config = dict(
    model='contrastive image-text model',
    dataset='rendered rooms with furniture',
    tokenizer='word',
    init='orthogonal',
    steps=10700,
    epochs=37.8,
    final_lr_fraction=0.1,
    adamw_weight_decay_other_params=0.05,
)
Rows from block 2 of the image encoder of a small contrastive image-text model, named by matrix and row number. Rows with one number belong to one neuron. Each number is 128 + 24 x the weight over its row's rms, rounded and kept within 0 to 255. All counts start at 0. Numbers have three digits each.
After each neuron's rows are labels from the 100 images, of 14848, where the neuron reaches its highest value: "strongest on" is what is common among them. Only what is clearly more common there than usual is listed. The data: rendered rooms with furniture. In brackets: how many of the 100, against the usual share in percent.
# fc1: MLP up (encoder.blocks.2.mlp.fc1.weight, 512x128), inputs 0-127
# fc2: MLP down (encoder.blocks.2.mlp.fc2.weight, 128x512, transposed), outputs 0-127

fc1.121:159144127124128161116148094122102089091131149169118116140084132034143122143124123127162147087125086130150084158150088110141108118165104093110119151122169090104156144112147147115097135128138113110127150124150100140110144144136143139085125102175107121106124113137156143116154107103119157114150111156145118139150087136128111147151112125111128151117155085112136130158105129191115154138113
fc2.121:125136167108132129112087126171077137126123138168135165142151115157147173116125119113136099127147134122117113112157124100141138082083139172116165104111150159135122117103105132133128145067153161135141159143111128146146097114120106135121108168121170115159101142159124100142097122147127112087118148131137130080123131102134187092117125112103117120084150119133132112116185117101114187151113
strongest on: barrel (53 vs 15.2); count: four (41 vs 18.4); largest object: barrel (34 vs 9.5)

fc1.62:153117171105135129143109117131119159123092130141144178123120102110064148124096134136084098110120122176130105112113156140130142149125140119157106124118101143080158167172137152168117112154133091146177126098154146130155152070162127109127115135150114148126116145120139148155083113122145111122106130151122140143134122127111088091156155111118099113208170124122119106121135152132127090114132
fc2.62:171096150146157093100091128165167086155191175127107164126137138091151144120127087130123126144129160122139139148156104130094093115111141122158146142160071118150163104112117144112115105108120124120166093165101116126102104140091156141081130118140133128144146094102128126086141116147148163129119106126120101144107117171159103093129129154141159133140110141170104143110117135117126172132132
strongest on: flower (42 vs 15.3)

fc1.298:133119129096095145105142079120118148124105121125088158159189120130159116095175113123104122109107140075151133111157104122131113168138126147137140125139106121164179127135099113128117159133108112119149150096095156128130186117102123125150109151135144100102160131100125135120140175103111100134117115092166124126092157157098148105080112132124120173130129154128179148154137085157147150149108
fc2.298:098120121089138151154147118112102110134142159137154175127060106140126136138094114125082121171132114109137156118120163105120167161159099090117130149142098133131105137074139191111160132124133130113151105109140095138159167145093161111143129158083082154110131121156133117116122134130138125122156120128101150150118052143117139122107134158123141140126131147089127105157113126167104118125157
strongest on: count: zero (44 vs 19.8); floor: striped (39 vs 3.1)

fc1.73:166129088132096119115139145116075122104140109126113117112118123154135120147126077143100159116132078126149102121165131113088153077151133097121134187132143134112172143143114122147169126083126120131117146095128152128121121126093114097119128170140143114165142109126131172073143108165157094169151127138103127138145172156124181161093150114116137120109117137123141164162135131130170152125131
fc2.73:129171132121148100142153116158128137164138145151144137129102147133145131116113158123151092146139143104084157146134150138162127176091109131107172113128113101109128116134133114126123155111119180136110137133137104132157147112176123112149123126105162104118146145114138093141142124094140164114144110132111084125140074095095117087107150092135086112155155112130121091087073125142066166161090
strongest on: barrel (87 vs 15.2); largest object: barrel (75 vs 9.5); count: three (45 vs 20.9)

fc1.35:136075145113138153091141117121115113146112150147140141113149123171131109145157154124112144132161126089077094165125119159130119111134116104122157111151160105129151138109129145109142131138117151130151109114135143169161139127124123114128170163098132104162138122096131133122121152130171107174070098133120180152105166135089110153153138129120171122093067105120160097124111141121072108111089
fc2.35:100135136085148113108163156139130111133113134106122116175114128117164171142154140152125118067082127135165130137099119118160101058135097109117116102124126066080113132113111137145081178151168117147136144122101099138143114129089128140142082147120086151109154122152155134109120129124121160095127116166110115171131143103136149141117149157125118161128143155166149114122152117134137156113113
strongest on: count: zero (58 vs 19.8)

fc1.440:140161098143137120110138116070121098141160162140158094113131082125087141170114132143116101126122160089156121127107123083107101152142166131089157130131169119151110096118141145120091141094137176125120089096141124156117112128117141162137176169130121116162103161085163123134141148100083113179100128146130140125131116100122110117144117120112149160136143111161136120114132135079148097155143
fc2.440:118105115174097162082134074146093156142153153155106158102119120127141115114155131137151117130157172123138123132095106135128130122144176115111120124122129112080128150100136118121100118114161125132145148153126103137139174110147151124157108150145149134112121168167104099076079155140145113111124164091150140150089129116099112145129112098149099158108129097097146162109096135149151122064153
strongest on: umbrella (63 vs 15.4); largest object: umbrella (41 vs 6.1)

fc1.408:096120169157148122134103142100159130125141129107128093192118088102142134117116105147174122108079128127121138135123123094141102131103080132136131103133163117153174090156198150116092142158111108124100127150114121124121157133093129144130142115145120137072143119144148144113119108148104141090127105128156146153161114091158107093084103135119153112106176162120128153107125101148146115142093
fc2.408:157130111078143154139103105178087154121115116131075168161151165139106128127155132122155114125119150110103137163166130145094166093098114103153115110104122125107117154090085088117149110123144122140151116135091119143131101149131121110093150147111154119104154101134111123143055154154156109130126118139131119120124133161138119128156139129121112119132145119207146129150085142085147131091136
strongest on: lamp (41 vs 15)

fc1.427:108141135082099144146131108148156129095146136122135117124125126082062092161112156128136118139141160141124111155135152085118176135170117149102111131120134140087151151135165110096115115181154120165117115122142121092104093110114103110106078109115175157152177132090150109138124155150147128111135100185070146127131123146121105142099110106125140104133124103139118139139108131131147090132098
fc2.427:097107131139107119115115131133164120116106101155126154138154126136154104071176142104143122128100143145088180145141122145114103134133147089146125113106178109153101089114101160104173144112124142123148122163099130100106140126126136191108151119136117118097090145131085117107133154155125105175094147148162127096121101165149108111142128122155118147143185159091113116099147137127133152111171
strongest on: black walls (34 vs 8.6)

fc1.355:126120139088120121109115062143101181118116165141114145141111105152147117139153105153141118104060129127125098123146158145137121133126179128119163113164127110161164111140140103095082136152121127122123157115112162153167136112090149098112120100150145138108160151120095142111122164121090063114132132094154110092099141101108144124081129134114142129114137146110164107120127113137163147164103
fc2.355:146131130088116155078101123132124187170127121121155134159137153099116104112115152124090084129114133107166097094062159129123081130154164175172144148140115119094121137134159104146140118143069139103148087160148121116154106162127102134123103156116129152111106149139101131109152112117148156129123135121139132115128105146157113143130144157093137077121148143156125106147111125118082134154103
strongest on: wallpaper (100 vs 34.9)

fc1.410:103121132149128068104153084101145107106073173143182147163136127104172169134103102151158140131129125122112154106137102157122144096132121110098112067090157105149115111107118101144155102147140133146152137147115124097121102142122126139140139149156119169131119105152143102122108106113092136123086132130100116092139177099116126106132142151100115189111128152117159126121093098156142128113145
fc2.410:135135129122145183156095147153137147132143083127075109079155117129085091094174135104120126131093109128109131154131125098119100116113120143141138157162126128154131126195144157093115140096140124125130135089155142097119155114107145147111119068129136111148139109101150126132165136176145165111127123130123098109116108124132126135110126101109182072130093112165094148142157121116135168142127
strongest on: white walls (31 vs 7.8)

fc1.357:139141153145123129139146147082133110131131175161072162115139156173162137135155093151118112158094119102124154135184120132126105115164158104147134109124126111102090093160155156115113135140122102129118119174110124120111143089118132132126124149120103156088145146154105124114153100141137093182066148109147122140090127123155107126114153141121125097135101145077106108157137126169146093159124
fc2.357:134130125105094131121119129132135168130094133119177135176136127092133096130141105114144133120133155153150089160139141138138158128170107171141059126139121181117143158148131147141151122109168123102142117124143097088109143151150102143115108141150126108132075104089151118102095167125136174093142098106146102120118101115135124113175125191149093122117138102086137110122171107108143120136129
strongest on: white walls (36 vs 7.8)

fc1.55:104118113156108098071116150080149128125122129118102128125123079132136141115136147127134140139127133122157133146150196125142105134106077098103118094154150165124094162166115126155106100130131117151127092152171075122144164127109148145115148122093148133116120099118126125150139147150097109118132113130137146138167197156096142101141138139129186151142101146149159101119159105078115151125125
fc2.55:136109160116113099119112137169100138150143123127096099162145148094138112106128094119156146110155116120079126126130164107123167118095133128115138109117122139132153145153136121098153129143183130093121144092141161143101140070077112144106125168108106127141131156150169133132135095138144158147117135126128071130073094152166124130172165136094111181115100108093141147140131166122122103105132
strongest on: window (100 vs 59.6)

fc1.50:083143122155139139110109186117158124137148157084159095145157110182097153157141165140116119136095146124126125129141141157130111127140130100118113140149117160110107049115104159083161103134179158121123109160130128099101115100127112174117161110142110118160136152132151102125143134102103139115137086114090126141111135109134155096159168101162147120138105119098108113165137153132145120131110
fc2.50:117134155114146122141101122115058143128102145142160140139090111127119156124122099110113115126134116107126152131107141152154148172128127118145120127148103132146163168098121124152102107151096133099162123128132125154125090124099145108100109138047107143132194110196160113103110146140153161109095123087084154115139116154124147150105138151104117136111105155157104102174135137139131134156101
strongest on: window (93 vs 59.6); black walls (29 vs 8.6); brown walls (29 vs 8.7)

fc1.385:151143114105134150148135142147127092113109173131080125136087085133111107123116147132104105138105128101120162107126136137142125146129072142101144144176103146109133118134094146136135131096089139147146133138145089111121141131108116143167143147116102164157148121133144112142172118092090115155085118117133159140177158160084135166131119161149093136153087166126176117190131124140133099089129
fc2.385:121117176083124097116158091134160109087125121130113135201120168159129135108091135147101114161122165116143133150155128118201165139188141139129142117175108098152136136142143088096142122073105118102132108133118138081133104146172129131122123094156133118125127139139151140132147128120112126161148079125128151096131123142089123128150114141159126121115105152095127112138113089119101115132125
strongest on: count: zero (47 vs 19.8)

fc1.316:152140135136102139132124134150141102145157140101126117151121168119101100082143124132154089099151158168120159106076142108110147098119122136071132129137160111106157142137157120145083210159163134137146100136125126147123149152112133136108149155182121144135156160073124111106112137165141155102137101124159118136142151117130130177121092091111110083121125105148158106131116093125119126140125
fc2.316:109133099146091090131117138130126118161128132160107146115107110125166117126144119114125126204136116129095114140155140156146095170140090140119191114118094161157126133149119151166156041105096143133134138144119131121146084136110160105090078114134107138157113139148156121120171128134126150163104154084117125147151122122121113104156108150127141154146128129103106118102116108120179124108139
strongest on: table (48 vs 15.4)

fc1.502:132114117107101112126093130135172177130126119138094144158138104149095072158116134098102122100131152149116092104149130105181117099138127136164116167152116190113143111109118172127143133081115100164123118122107152122120142157104133131125081090137119127110129154107130124130146128146179142173136081104160067138129123159142109109119155135148130092149148108134162137154137127165116135093137
fc2.502:142142146204138136121134144100076091141127107130126109091153156164157168141118118136137163147156105111155128147129112167077102152111119120101126126117161108143112140128105109131129140125143143139145086105138077082133113130135127119117170176104133111127131117147104128143131178120082111138140147196123148116156143111138113127145142109122132134162106076107092155074152125123121105116152
strongest on: black walls (38 vs 8.6); barrel (34 vs 15.2); largest object: barrel (29 vs 9.5)

fc1.95:122121140109103133089104104115154129129127082128113093133141155140074109140127123140132108145134147157127187100126188124112153112138109152145120116094150105069083180101149113146156120117134123108137118156091108152136169133134134115155124120184124168123087163128112137114105126141142133137114105158096146109134147107172129178173126091126119125128128097082123143162158126130154107154142
fc2.95:127160114132105115105142108127112171177123112132117142152105094094174102101130142109104137127098156143120100145089148084132124146107110125118137079162088115154112105105173129154090148157102123140135115102204165148139143123142173123135139102125146107124195126122138120094101133125148120138161139155136127139136094103126151094089140121083153160138144132153123129120161123108145090116152
strongest on: black walls (30 vs 8.6)

fc1.492:128119135098129098149099125117123114125107147070123140145124110117084107117094117157104125144125163099146119099153135107123085099144130148168115133141133126130135076096148138157129191144150085144160102137112121117144123102110117093130123139152154107123140075134145103138143137098138182098091112086185143179114121159131126144117147165134141153163159101132136110131148110122099144076109
fc2.492:137115169120125120111157109147118121106164114164119119132143147127112138128089131160095130090146081139134106160159135105130118090121148106116127123117125091146153188148182180077129089077163118107132148090130148122118172096131115082153091104108085100097158127172167105166122118101135116121133138126121176130136154144116108114126112138128123119135119104130134166146104096125124146140123
strongest on: largest object: sofa (26 vs 8.8)

fc1.115:131117114112158154117147133099112149131149130096114144138146121145120156132184088139121145136162126137103121106136103115087093160124147130086147127181103148171124088108101123129156150128142129179156136165139119096146133129103103152099126151147118128111125102117119143120154129115135141150107136082111175158151179140159158114151088141113157087130111096192121139105101101165088158119142
fc2.115:067142171136106127093141135127141134154112129133132122128089122118187127132122141145154104142097129122156118131171178108119173152105091158170105104086138171151142121171126119096109142119099095119131149127143117173117103120088148134103132094095115118122168126147174119137106126137107100126129160138172151120114097171109078105091117112115146157123151147155117121133110126095132129142162
strongest on: lamp (34 vs 15)

fc1.192:125138152190166139099116127068111117146127158140128144098166175122162162141121154128101106104128122097136113096111161108105079142102133086117139138110146150110100120086085152112138127153126134188117073142103120127137160163132120148121173116162148120138152107151144112149107151103128126148129112134120118079117115146153193138152100122119126141164120122143149140116117103096128130137155
fc2.192:112161120093115118109153112119090123101128098106138101119118113092092120122129119133138134124156138123121141187111116143167156131148122076142111162170107147134130146145139126090134116146116172086089149119129095163091127147129151177119073146106105139131099154136145129121155115152151099117135096168118104141150085101141082096127173154147154133131141124110131145154096112152118099077163
strongest on: window (91 vs 59.6); black walls (41 vs 8.6)

fc1.327:168124115102121136141120142142150133133124175119156144142148111148148128131107127110111109113099102141119084088130145139111151136107131119104119135160162184130124162104141097092131136116131146148108117114181162138152153085140167151163130183150126141139085130126136098151153115119134116100133145120091154129097126108100103134133131117106082126150095123116160201180112117093091138177111
fc2.327:112139128147149112146123126098150128080141110100121129130132139150166150118120146164154159090163119141117171125145077082190111144144152153139112110147151100152109090157130121159124142131160138112114115188117102151136113133098132142090187109099156140138120111102112144117104120161115103122100096117132128126140120098128136156116127131131127092124142118101107070119177077147173136131160
strongest on: count: zero (41 vs 19.8)

fc1.423:105158144082143140109106127137121166144140134140080133129097131137122126125136135143107113091166115125159161177134165125125185136109118100145128119128135083132082154117103142172142160118166080136107091148157099150145112089103148162137112112110137125124144157164129122119140167124154144162168131109117153135163160147133158149149113100133062120110141122069111130140138154137108162124134
fc2.423:085082095126128175151103171108102140121116118146127149152149136132152156090139148098092122109177159132123103137139102134128122181100135136097128123097117153138127145091127116147158108104154134102157163154131101124143125168115125150154204153091145096122149125126137124101115090139123147114089127116127093106099121138154122146080140158124144095130145136172156110119103104093142100117158
strongest on: barrel (55 vs 15.2); largest object: barrel (48 vs 9.5); black walls (31 vs 8.6)

fc1.335:087116108121126150093074123144130102098151131129119117109131151130110115106123167154116160141129149167120126122145147141134115148140138086143115166141145157133115138095116120116178119176142124149095135145104150126163139130126111139107097142119104141180165126152135129131094088146095121117117117157149068135146098146144133139195107170120105159166146107114111134137169101116130058092119
fc2.335:119131098142118122138155127130143132179103063134120118121117146132121084203126115141125132118161162064154102134115130154153134136120120137088111129112113127146181093126116176116123163141159120144163154154108108147132125146126131091180129140118117126121125104096143145098130124121098140111163173098092131150163160110170103147106098116136118071106095160129099121121112119143130129124144
strongest on: largest object: sofa (25 vs 8.8)

fc1.294:156113118133134169115149123113164150100148103129137132181110114109115147157108143137118131087085101154147095157095109169109124129208107130171141130126110097129125135118116156151143130165103087117145098089152131081132117118108137113096154112128080120109157118114102109095138109131114133141146092114145120130138116128137149163149132087112103117160063084112113136170144110132140135152149
fc2.294:091158134143127127140141137130159129134135146102107083115140115146177132106175076140091109132131155053106169127111130116109165157095128101128133142139143104125118120149147101132113174111119165138123105139104131141139168122120132138143148095114166119062135122117146129148122140112147121086144150164147182122111123075149102146117142103149080140093127118136071128114161147125134144119104
strongest on: barrel (41 vs 15.2); white walls (28 vs 7.8)

fc1.106:138119120111132154116110120089185134130120147136146066164088125087156147161158121099141120123150135099179106109107105122151092110153132108172116144138143090114158147125120150141131144133117145185131122135130125114107151135123123126117126102133124129092160123104184135131090081107097148088123136169104124151143103109144123082139091121166138102121184143102098109130110137173098131125119
fc2.106:131120134100136171147115112157116113093123129169166190160155109121125150121136122086133122122117147122092090144150102116157098089110126167108110106089120118093135134134097107157119185102161150174110126147119119169113128158115053131110160140130139120147146127102074129119099139124133124105146113119139130123110144120111173164134115126124124104151158157129158179145139112083121125120147
strongest on: umbrella (65 vs 15.4); largest object: umbrella (28 vs 6.1)

fc1.280:105143060101120152113116128126140148131114166128140154119084184122106101119110167137115154146127099136153145123162124102131155135131130124139147171152115138137124106116160188116152146132115106135162086097129119136154111140089103122149111134132102127118076104140165093119150173142119152118147129146096115158141121096138131141177144164130127116145131133127078097171129127117061094155139
fc2.280:084122127112122108109152155120114123083105131132128132126086133139135155082098131138121137149102144099073150129119123132131097126114130133104120146165119088160134143153103121108132117151164143105130176104156171122107111106125118143164129143116151125151164142159150119135132109129133163173132133136123102151144113175170127159058106131098083112112135128136200154135144097065117139141123
strongest on: pink walls (25 vs 8)

fc1.311:143126147127156130164147146100129114114133124106152101122147140110119139134116121144111093165107128089098190130122110116126129098138152069144100098105152144124178095152131105137127159077146118151140191182091159157113147109122089116126151115147143146091180143131129128098138150154151092102148134101141092144148131117139100137137111128128165120115140131115130104118110099127143200136104
fc2.311:096116107134115122127136106122139085133146117100093145141110143139168080117133127140143153130113128148160108141167102147115083112143125134140116131114137065145151112155128134148086144158143125140139109101097134092120150073148122137135080123122088125167139104124108154110094159157136159141143181093119149162101155142154150128149145142153115195140143130146148141156127084151166078144115
strongest on: lamp (40 vs 15)

fc1.329:141141090151113132138093116169108108143141089145119156157163143132127071113109115129092111100121076107129101139124114158147124155133115178095079119162130132099106125144112111175124166130155149087108150124176113123130106157114160076142079124111148119114077145148153141142099141134126136152125099116145110134091086148120160122098151138138120145112099133115106104127115122154130129144184
fc2.329:116097136101100115142141137133165141108098143109121116089095112128113171118140126128166130132137173165144145137092145111109127143130148115145152138092129101120147121093133123093129126126109151130101132178097167116136135086158094177079171134123096133142169139157121115116117152096115098108108149146085176114145139142124116154155080115151145139154154123134149138143144140081103083139070
strongest on: wallpaper (82 vs 34.9)

fc1.216:106124116128089131134144150130167096130123112137097125134115125136143148178128118135152122121103120111127128110150120098132097097136151082128122103099119137072136183144136087126157134170078114142107154135080141165146140152143137121130124159156102157108102107126141108177083160075103138161100139108136131116127146111121154130136090086110138121095123129121118159138149119187131084159175
fc2.216:167135138129145150111088131195152184126143153099117096103127106139122101074139104136118149117091126146125114122110105114141142155114126149139136099178165115138138156129141182150125103134147120146095115130134158092113091140132129108090122091099142117143131156124131117088129117131130139127132089107099137117139108106110118138121196147118133117156107135173141157112079088068131145150098
strongest on: table (43 vs 15.4); count: four (39 vs 18.4)

fc1.411:123176114085065157136134147160144111136161153158078116137109158110100134128152124163138126128096134112162142118125116130116133097120099127097142102089157148102113087132161162162128158104133156142100119123118152114114145149128153093134141122162166140116101137129130135107144135138110115124134118161130101144112131120138118169176084102128152117086096083140143130110099058125105146179129
fc2.411:109127131155102077148126124143159121144106148117123159090128108140162106133148099100155139132124092165136160168136154135078154175127125133126145113160137140131146168111139107144135122142126090140135122125125130106095137074100142128097107081128115152135139148157177096098115149153147151179088106129074159165162135135063149104091116114119128123138149150086111132152110116137120111125137
strongest on: table (45 vs 15.4)

fc1.430:127152102105106113110099116116151139122103123116162187130125134115103102132149194132125145116134116160141197098119113099180115134139132121138183093121126175097137149130107141143089123169105113165130126132091125151130108133144113111086122117090128121119140080102160130132122133115106133106114154167137123106134120145189116094174164157099173136130147160099114126126139126124122101146114
fc2.430:134138106127132151148154136122097168131177102152105113093146175141136135150148081114158107122125125127147076114130146124070121163107100121100092121114177121152154103133149104105162160061164134092116126093136120115095127109116124103136154123149189132117126141121112115147123157149159092127148126120150146140105167129121148143106141110147088095100109118151155090147119121101103163127127
strongest on: white walls (25 vs 7.8)

fc1.201:109113136119119153164149107104105122128089188122130095126147135157098137165131152140112134154092159165148115122151171108130145130144103118143103095153124114160158148129101159097159121113158122149140109125070149143167116110102165162146143151100150152144137117145105095098174102114120119119098145131095122091122095085111096141160118130124136123116127148099172118168083088162124129148137
fc2.201:106165120068120133148107139137116104106091149125150152141134085116112149124151149098119118151148147113128128128072134139149132137158117087139140127141114152131142148080120109104138134127115124139118150079135131137147154120133127116112118156105151132142144105149134103109163158090177095090115121115111148152136164176140137170125162191157160117087098174154149108101099117122120115144064
strongest on: count: zero (67 vs 19.8)

fc1.441:116123099086146108138119162113129135132113141097096090054130112110109130122108136172119103124163131127124100113122132125103128127123130105126157127158171113119099123094168119096134129120184082110149099147128150138111129136105114140111099133117086104115132151157101111172161145109154162084112141111133135086119141134149140182142169119138128176146113145090192098138145125133121142094106
fc2.441:131108126130146157145095135109201106122142104148116121114111078096085117157097172150110126105176114101143131156106146105129127104140142129126114125085146119092152165146106141132121147092148135151175077114136136145147123121089092118145131098123108142090133103128165140175156097086169151145122141130102080131126107120153147140158134142113114149126090081132128146140138144148145128133167
strongest on: lamp (69 vs 15); largest object: lamp (39 vs 6.1)

fc1.312:092146125115135112163146111112081145138111114181127097134146125153137139112105125158116108182173139138151121149151150124087114119119169117160152129157124138113129129137079127110092108163125134148110112128146113101131087179095101115134119132130129190131145141131108167157131095115092154103145129084113137136119120087103137120085139135147127122149126181135173115108124066112110131084119
fc2.312:129136155113148155117105135109182145121107110153126112156099138123141129099127118132146129154114153116111131099116111100112125109141092121146132136110173111137171138101091097117135134125125112124132172101161141139095156103112176143189136102138138072063144093123156134158156123126099122191080118125180139102118115165140126103142149108134136151093139132113124117115163177133128132138085
strongest on: window (92 vs 59.6)

fc1.452:114100091098141117136073177102103161139140121159140130146115158125111086153118141120128132141090101127091137101129070119134191150124147181084095136141134136116112130090134152142108129151161102105122078083114157095147132100109111142113137149130117127134148059114136104128144136137102181114146146135137163086144125175139126116139125130133106093139133120109153092115150115136129119128128
fc2.452:103129136163118128140169103108163148126119106130113158111127112130137124125135117109132071111148152140155127132115190166123113083117142132115184114170159107132135145145108090112170160118108108129113160171143127129099086138139122106129102108113175133112100133152124168140165099096105061126130137102111127158121164131120168107120114108108105164149165178109115137155107142120138134159137
strongest on: white walls (25 vs 7.8)

fc1.173:130102105100142133112108183168137092113084125157132098105128075141159157142141151139155134125128151168117159135119142159068107113118122102129116156160147188141114143151122161129072128124120126121096094127120136090133108124140150115131162160113114141101156132103101095155093120088122149134067151105155135150109159136126133142139132094142097107116093105152149090129117153135109100137128
fc2.173:116137138130138172108151085121134140146130138105079144121141133133104132128129117133121166135112091114165128138124165104164174128152146145063148118136182063114111099119102101145146112173126129114140141128163130135128138096104135126128115117147123112143127089165186141118165106160118108121149145161117116129126115113133154138106126114115130146122140150059100098078177103160131127132170
strongest on: count: zero (44 vs 19.8)

fc1.147:121129114121135097137108109109111096137125123155108092148156077153121104200136149104117149132147056151126135152081095145141158107104100114138156118107144110181101116116122135096120140125160110111127061150116111126087163128112103177097130135140125145123164156119172114173120163130131113139132098120138115150125079110114148113099135105085107124163133143143121133128112143143134108123140
fc2.147:126113090117121138115141138155117096133142140135153094119102100127161112112161108116077078152130147172141117120098110185113128153175152178144150119154136105099133153156147105119125137155130137152134108151116156137135155149155201113111106133131135154140139147079080083115127129130106137111125141139124139105161139122095078137129119136137095124097130151089097135140163068133118110100124
strongest on: black walls (33 vs 8.6)

fc1.437:146139146129163135117140102086150142118114111136094108100116141121153137130136108129105132127198104144158122106120125139142122188171163117133104145153122124154139159139092152130120103112090127128139122125177102135144176095072099117135111134106095147162161094150128159137124174141144138112063165124077115121118097116122172155155115134118105111146163132139111160165119122109123125102145
fc2.437:143110131130081115145104134108132122121110137098147090156088115132163111081119121119154068133135157145104134168128138150104108168080155125141125141130121147165123149123143158157169127147119111172141105136132090107105063129133146114121169122144141142115119110140131105124142136106048138181151138141140125133139161119132068121152133107119173129108130167130113131157144114157139130170126
strongest on: arch (40 vs 15); largest object: arch (26 vs 8.6)

fc1.273:130139131131129122149110135122165139153099092088151118137094106123091160132150098110125156119103168155122154163096099098143066097151103150103083114135107137141135125147134150098135136107166117138156148142115112122113170058083126105118138128072122109107149121106123076142125135110113138132136102128128085128166156176140154156110144152110161160116153137138149144104166132113129149109106
fc2.273:139137107121148130072121126108139104161173104102119126159116096153125127158102154151128135125157094099124125132160140141152119151114140132150141152146160116067139091107144105196109156113151117116113118145119153150139057150131110133103114131146120119122105113147141134161107143189130138077097152130103111154091106124115130126146126116118140150188113144101115102134159153119149085091146
strongest on: umbrella (51 vs 15.4); largest object: umbrella (31 vs 6.1)

fc1.27:151093108146142116110121100109139099134129127132124142114114167172183078141161093126153117191119128168101114113147130129092152106109115113146131091130096112128141127083143123120172152130123137145115154098115125103121132125130114143150115162142165154123124138155151071121141165097122133112063151112121121132100119133158109098167154157119139100091114121163154120097089106154098112124169
fc2.27:139158104133174106130109120132146103113088147124105167142138090083092122096143086133154151098153112113129131143130131136115103202126153142150139122134132142139133122179118186107085096130140120142123093146138105130109180111060150086105106141107138125144162104125126141120137120168134172132177118106101122150126141141101148166099113144113135179149110141110129138111135134128147146125134
strongest on: flower (35 vs 15.3)

fc1.183:138104125129107096170122139104089116135130114145100075110137159150077160110118136150127142107099087141089134127127122107139140167133140147097079093151101119162135101124136127149074155113136118128099129113125119154169133099135152130078122095140132080139135099083179123120169143127111156135146118102172136163156160135136131079150129111095143152162125113120120146132134146162140093103127
fc2.183:110117146143154119111162134144148138128123151119152107119119119135146164130124137105153114125140159115176125123124181167105101089091098133157127128133160146135142132116096160075129109118116139154167111126124193086073116162112160140139107160146118127089141119123104101150133127092100086160099169168148141094130128119122154124107131095131153112114103153090126117149115115153097151190121
strongest on: arch (34 vs 15)

fc1.43:146129113106102174133161154148122112165119156130144152122139109115127110149152100172095163134155100137149117091122111091179078138127178149101135135122125103107122119104088168111123101140154154117115126140143123100102173122135118114148104159119147119166193109141105140084128121168101150147125074170120119143128142122135109154134125176121174131133121104148124162123135105154155131119164
fc2.43:174088067115124112119123146153178130168085121133095117135119161087093103139125137090112131114144134143118154178135129146159175137119130144147096115163147142113144157085101170129131167103137142113159136176126128128136122158113118131166135111115133093129090133128149107129106133109121173134152117083112085124156146133122139136128073113114143119132147151092103144075114151151121155117137
strongest on: white walls (27 vs 7.8)

fc1.174:170109107086116133134122138114101133113128084138144131128168152139168189086164101120122097132126124157131097105116119159119120100089158121125072122168138160123130110144085130082167145156159112127118125131131169115139121137100143166136154140122121120089144145113107168121118120124141061107093117131155151158120163108107130127134086110100156098140101097143118154086093131130117127125115
fc2.174:081117134140131151103136123168169130124076158132112119157078149109137110137126176141114120108087185135117165087113127115115135151164101147144113133096149107190107126176128120137154129143129142111165143120106128136110130108138086115140132098112144095148145109138149115165101096110106135156132127184134120089121127140158138133117173144129110115121174149125116084151104109137121125098175
strongest on: barrel (37 vs 15.2); largest object: barrel (27 vs 9.5)

fc1.313:125132122095138108125148186123113129163123101099151140150095110121115129111108118176096128110129173161123166130122097144121150131127131128069110098089137134131142082156109149153104150109104121088094137151097116110126127123114105148128159133120155125137111148130173108154104141108118110135140096081077144150099144142090168090065119120093135136133130125151168097129120152135095160156100
fc2.313:104137157143131121127111154092120142113135121116114133099140140157155134148078105155126150122152122157152068100153128162135164124077140120140140125160082124106103107155119130138098108124176159119115144128111124070123112097186123133152129127149137087163159113102102145076154128119137154114158110129129180129137106135130145132136147105148116099072152084126159166111126107107146105159111
strongest on: flower (52 vs 15.3)

fc1.421:148094137088131107156142168109148140150129133135109139090111113151128155135097107124163154164105138142146147148135142085069128158143141130174142140142140164157118127088165132145159101115117104135152086154163114137155142137138139127132111125157144150066131087137101102112128166144082173108143081089124118104146115110137147123124105116141162149133152156087149145116119117107090141129173
fc2.421:128094122131136094084133112158069161141121147122142139129134135106119105118126111171120131125084127119153131103137109112140166099126134148158079127130126107105110128153125140158120170115161087118146158125132151119161148132130133110139122114113131100150132097099196131120135080146145101131105157148099148186088141148126141112139155112086166146105053110136161140147150158153129104125100
strongest on: black walls (53 vs 8.6); lamp (33 vs 15)

fc1.323:108116111119121156139145134118084128131149137076159125145140176134134141148120133149152106085124133099048144130121151150138118105085097100129167124122171117140134105127146106140092159120139113125139144134129143169114103117109130140154105132159132126158098124133146132127122188108146148115155108110148126130090176094110115152079163120086120143140113148146173124068090115131096153133098
fc2.323:126139117127137154134096148115195128092119109150114106136117112133135130115145144066096155143110145147164105130140120136147124070132178147119106142131107145105096173134152127180102140108095136156108083070117135107156140122134127129101161125130137119139170115120124125122153101119139111143120101165082125138125142186153146143154086106168097131111130093113108147148149143092095128115159
strongest on: barrel (58 vs 15.2); largest object: barrel (50 vs 9.5)